config.toml
encoder_arch = "vit"
model = "contrastive image-text model"
dataset = "rendered rooms with furniture"
train_examples = 72500
image_size = 48
grayscale = true
crop_scale_min = 0.8
horizontal_flip = false
cutout = 0.4
tokenizer = "word"
vocab_size = 42
loss = "softmax"
embed_dim = 128
encoder_norm = "layernorm"
encoder_norm_position = "pre"
encoder_activation = "gelu"
encoder_mlp_ratio = 4
encoder_head_dim = 16
encoder_fused_qkv = false
encoder_bias = "none"
encoder_qk_norm = false
encoder_layer_scale_init = 0.1
encoder_parallel_block = false
encoder_inner_norm = false
encoder_drop_path = 0.1
encoder_patch_size = [6, 6]
encoder_layers = 6
encoder_width = 128
encoder_positions = "learned"
encoder_pooling = "class_token"
text_encoder_causal = false
text_encoder_width = 128
text_encoder_layers = 6
text_encoder_norm = "rmsnorm"
text_encoder_norm_position = "pre"
text_encoder_activation = "quick_gelu"
text_encoder_mlp_ratio = 2
text_encoder_head_dim = 64
text_encoder_fused_qkv = true
text_encoder_bias = "none"
text_encoder_qk_norm = false
text_encoder_parallel_block = false
text_encoder_inner_norm = false
text_encoder_drop_path = 0.05
text_encoder_positions = "rope"
init = "orthogonal"
residual_init = "zero_last"
optimizer = "muon"
muon_scale = "match_rms_adamw"
lr = 0.0026
momentum = 0.9
nesterov = false
orthogonalizer = "newton_schulz_5"
adamw_lr_other_params = 0.0027
grad_clip = 0.5
steps = 10700
batch_size = 256
epochs = 37.8
lr_schedule = "poly"
final_lr_fraction = 0.1
warmup_steps = 1070
weight_decay = 0.2
adamw_weight_decay_other_params = 0.05
Rows from block 3 of the image encoder of a small contrastive image-text model, named by matrix and row number. Rows with one number belong to one neuron. Each number is 128 + 32 x the weight over its row's rms, rounded and kept within 0 to 255. All counts start at 0. Numbers have three digits each.
After each neuron's rows are labels from the 100 images, of 14848, where the neuron reaches its highest value: "peak on" is the class under the peak; "peak at" is the part of the image that holds the peak. Only what is clearly more common there than usual is listed. The data: rendered rooms with furniture.
# fc1: MLP up (encoder.blocks.3.mlp.fc1.weight, 512x128), inputs 64-127
# fc2: MLP down (encoder.blocks.3.mlp.fc2.weight, 128x512, transposed), outputs 64-127

fc1.231:144140142138171163141105133155115136148131179080153082140156200132081116123101115162130141158122117113157090109102174153150151206165170095139101113142080113122114131127125172124117117162127119
fc2.231:147100120126133139119138171132096098146159063172076124101159069171218099115115098118085121147104090144159084159129100166092122119111137152099131082109080158143115137162108052180171157144115124
peak on: floor
peak at: bottom right; bottom left

fc1.254:164121069160123179129122128132110133137126139178146070126171179068083172165132166148178156189155102122132149117156099087143088091118155113118085106077148108133118068136184080100128169129164131
fc2.254:159122105101156138151127122076138154061128107130126099123169156075089091171118178176091133121146097131111071133121141122155151079129149154147130137137088074038145164136162145093127203145089171
peak on: trophy
peak at: middle left; middle right

fc1.490:132088128116132120122112164109150122152115165128138166083164106143092161183123109169126100163137124099162105145140148183122115167112112160089144123106163142119122117127117144141139088180190126
fc2.490:178125218130143091154148128116135116119167090056145105062134145120114100127115095094123190159153130152094153138182143130120109109131112113128146124084124142130126153111118113117141127100166111
peak on: barrel
peak at: middle left; middle right

fc1.447:120145112149070143125145153083153137119112158092114148166123044143125078135154094167090075123181092152130123109131181180138128092120184104123157100177139056178131181064158107088150143100132194
fc2.447:178128173147193114109154101158074110146136132080172172092162173100104159157081146120097169140123139138121098073141100110150191139123126167075148179114159153096125061200087134206141152125115098
peak on: window
peak at: top centre; top right

fc1.102:171135154109153142099147139100137168153143123109077191107085152168144172110113155182149145126092105115157093172135126095096125129150141136139114100135129156108144127090108113129155113119139094
fc2.102:093161112146112106130100164166103108083174187114129154103150122130156138152116067092099101143082130084159149163115098161065148135146094103094127154025114192075129081105128185149157136167081094
peak on: barrel
peak at: middle left; middle right

fc1.289:159091081115156134101153142103111120145128100110106120109099088169066136124108096121107155163139103099118095128128090117085140118109094162087122060158119182108107076168061094153105123094127144
fc2.289:111170144115124139116130127180082083124128040178122096090194119068103104134109115131125136115102142116108149106174130048124133202120116168108167153138162116186136167154103138143090103129108139
peak on: trophy
peak at: bottom right

fc1.353:112193099155118126135106136076110088121140122096138136125233127196131143111110109124104162133139150081084114085168147132160139182112111098116161162108140169127128149141085095173124160155131178
fc2.353:182142143069160167156095149175108083087141144121152152105120105070102123112133111132154112111080094141149156120114104086074101102122172184139163069096130127078174050137108121150140117138103128
peak on: barrel
peak at: bottom left

fc1.248:091060173085182155160144134121118166156060173150103129228119154153175125138094137141116079146155146122161117152127131179116113109131083145146131120157103091091180157121088096169121167123145059
fc2.248:109151124160110105170130120095104119115151071119170133081164126114121070128110123110177125076115095196158140095160142091152164165094167147146085120093182162110129083116124134051152089115158194
peak on: floor
peak at: bottom left

fc1.152:131103141169149129160083121102140080161118108143130151128184092147096160094173195079095085097119183147170153128136132169098116132124086127158089191124146097136051169150095216133096141150136166
fc2.152:151152173065105109114107105153080126087145144100136075150098143097146082200154188103130126067161121121123122113077119181132120160121091136169135162139081112098206105114152173116139120084153102
peak on: wall
peak at: bottom right; middle right

fc1.429:121105078113133102144151141173134122093146053139183141087096148129127168142166182169199169166164101076093135120148152110224130103098167119191147131069169139145102146158106144127180144105129154
fc2.429:100112115113182131109125158121081134121154141135090166098119148144096122157090115122137139151036133136185099116175209090135131103128187158094146141118122089069057127161067098153123107154139140
peak on: chair
peak at: middle right; middle left

fc1.436:143110123105147140105163098139114151126176098082154166088123099093188136126202092149138172212165117130128067170140089099143130135119186108157116138090115131112145165109120150093139140086106107
fc2.436:120106173223134087160132139131104100149126141134162193135114092176093125123055124070135145142107162150095103079148120185081123113142112109159108111215085129153108110156143099174089108113168136
peak on: wall
peak at: top right

fc1.45:104137109201147105123092074157115143119182164104082176162106138120121108135139141145062122123156176107121075140154129153136072126113128137131131120142165173127050038111117107155217146106111154
fc2.45:167108099116067167139127138120170079070137089116113086080087097101252146091140090072141121108117163120147097108104106141141183151125171129092122140141137108144116182158125139139144131171122190
peak on: wall
peak at: top right

fc1.474:153127170093137110108083117128140114163118126141134088128103054151088099097136118155128068121126132122184139128121134093114119143120147092100159124129124099162152171081088119110156061064110199
fc2.474:106074067109132115114147156149127141144114145161050135123174170064115136072168154120082132138125110072118153157098118132157066195075135140105095158152144131103118142170118107101179101147141096
peak on: wall
peak at: top left

fc1.14:155078083131164119083168083094173128104072033161121122091137173121144115102128119178136163135137133138116120148110115115122160226165140182095138146125142129113107134098115142115100142164115153
fc2.14:079153077142170125128084126105106144096117152138139079148100149168117196182164111053140140162155112153133164064093093114148127071169133181135147093164191136137119088143150127135132135133053135
peak on: wall
peak at: top centre

fc1.249:109082104124129091112161129167161143154092125146121153133108137137104115113096117138174119161155104165168115109121076158160128184145134145128060177116180067117128205108121103107170083114204120
fc2.249:150097157167140120142123132101117106053110116093157163174150159118118182172089073102113133101145142126161084105182154106153153147100161162093158083177127127172075055122074141213112134160164157
peak on: wall
peak at: top right

fc1.499:125078102078135136172127092131106196135119120112052127129116175094142158115074155103162141167144142100165127105163145124227123188114159165149140157082144143061162134053109129125145122105109164
fc2.499:135184157144116109079117122156070081099121105138146118113122105093166135111086159157089110105118111164151169144149065133086179102149163141132127092189093156194154143141125177157108101107177136
peak on: window
peak at: top centre; top left

fc1.178:193163135098159141095154116158142154109103164142172082148154058200077148124072050074206139110163175110134144155103136091130123124103127114076140118059110138128137187111115111098095114095183178
fc2.178:087153100202144106114130135095105130114117163148139131131175177101177142130087180224046089119166100127111127107091106131141090172105084128136108159152068139160120101171086143128142191132071120
peak on: ceiling
peak at: top right

fc1.420:196120134116098099168065159110117137166159079136132086117124141150155145138056108168140154101124133086121133147159159094169120167068090095053108174141081153076088157141130077139134156159148184
fc2.420:082130120109152136145091189157119127160150177129099125072119158084091125098171154102137107135044125142117165135077156123082080123182148080185174134059143178139117150132119099086114140091084088
peak on: barrel
peak at: middle right; middle left

fc1.484:122088164163136103114103115117109154187138170111101169112123104135126153141110187164170130107196082094142124057108106080153124087108175119192110093086163144138150133126116128111126101075120125
fc2.484:092099095140170122138105165107138162092153138166156120173127062162137149183168104127124143159153081157119124116148089156171094124082107159168062102158102142129081139101120110110142104148125063
peak on: chair
peak at: middle left; middle right

fc1.464:163148143135087161122183219138114118105127109136154175099132177124129146140071161188141136086103158136122158089147108134080085092123108159113150131113129117109176128172121118164148121138113110
fc2.464:111139079087128138083160068154105125114131107125109127182142093093155059141137099154060088138154155104193133160115096134107117119150071087185112144158130131172090135086204134115174144106113147
peak on: floor
peak at: bottom right

fc1.259:104156131157152093118143189068130174092080096074079175170098181132082122083212138121125119166100151113123103138109075171210128102124148166139123111094123130085087179136104112156137109081117154
fc2.259:147030131149106168119117098139143120091197137114144082092150145108190127086115165119093163097177152159077097146141175076079131134159142180114090103148120167125119111135124136090058115121178195
peak on: ceiling
peak at: top left; top right

fc1.245:170088107121145059114166106086183086105102122110108154098177150150133105131088120163180139113070132144038111143146147093113115214161120128058129097117108115067138108111132114097187125114144181
fc2.245:105144105169121174178072190158114106114171124184120137103125113158141105085156116107130146157098127075154101141106129149065116126144153076202147148100101162186159127142093087150064124161097065
peak on: barrel
peak at: middle right; middle left

fc1.308:190083157152108115125087151061146094153145118086120101145133128078112125158117126166197102167139128139126152079134219110110176141090155122126121201186149155098117151134169149052133150115122109
fc2.308:144100162101127142176182133118076096101124101132138165109083121148166086159123124120144168098102132123130121153161111187166114114175129153153122079105105074132118136149095066207123119098177115
peak on: lamp
peak at: middle left; middle right

fc1.290:121155137098160121086130097062142180153157176107166128134132073180166108135111169127112120134120160105073167143094121140064126124109123144093197162093075154189156163111117154117098115121186176
fc2.290:162123100178075061065170132114108068144146103101182095145182114174127095115112115124145091136178144073119110138154129111154076164040114106149104109147157101117139104150104103141159172141122114
peak on: ceiling
peak at: top left

fc1.387:163138087128110117103124077148107112112134102118098122136156135137061053150158118141096183081133077123165133119116126155052134106120094103187120120125164129122133097081129160153173098092135137
fc2.387:152114100159179138101177134145125123125130136118131115097091152120155127120133089123139109143160153128161170110116116157174112118107140125110166171122155145168104161126002147159133182157157123
peak on: chair
peak at: middle right; middle left

fc1.260:148094194168117150149130172109158074099132101120092085190137113128139127185146116125139204138118141131145147154179137093117125145088148132142120109083111132153150108073096084094143126134111136
fc2.260:191163066116139167107153045116142127108087133096147163101107097134145079086181204115176083122091138154089101081122117142153106079120087111063120154151157089109124152159152117165057101129164123
peak on: lamp; umbrella
peak at: middle right; middle left

fc1.361:112114142115105162085111152089127125195140085118136156165147113133130127127140085137108143170154171080152139141145091159089144124112095135083184112132113164114142133099056060113166089161153143
fc2.361:138119102125150078138120154166107086101086142145116167107130090129070119105146172115145129103166126155149133147101241181124133076163198118143074166103096153115164164137144165164104075142114132
peak on: barrel
peak at: middle left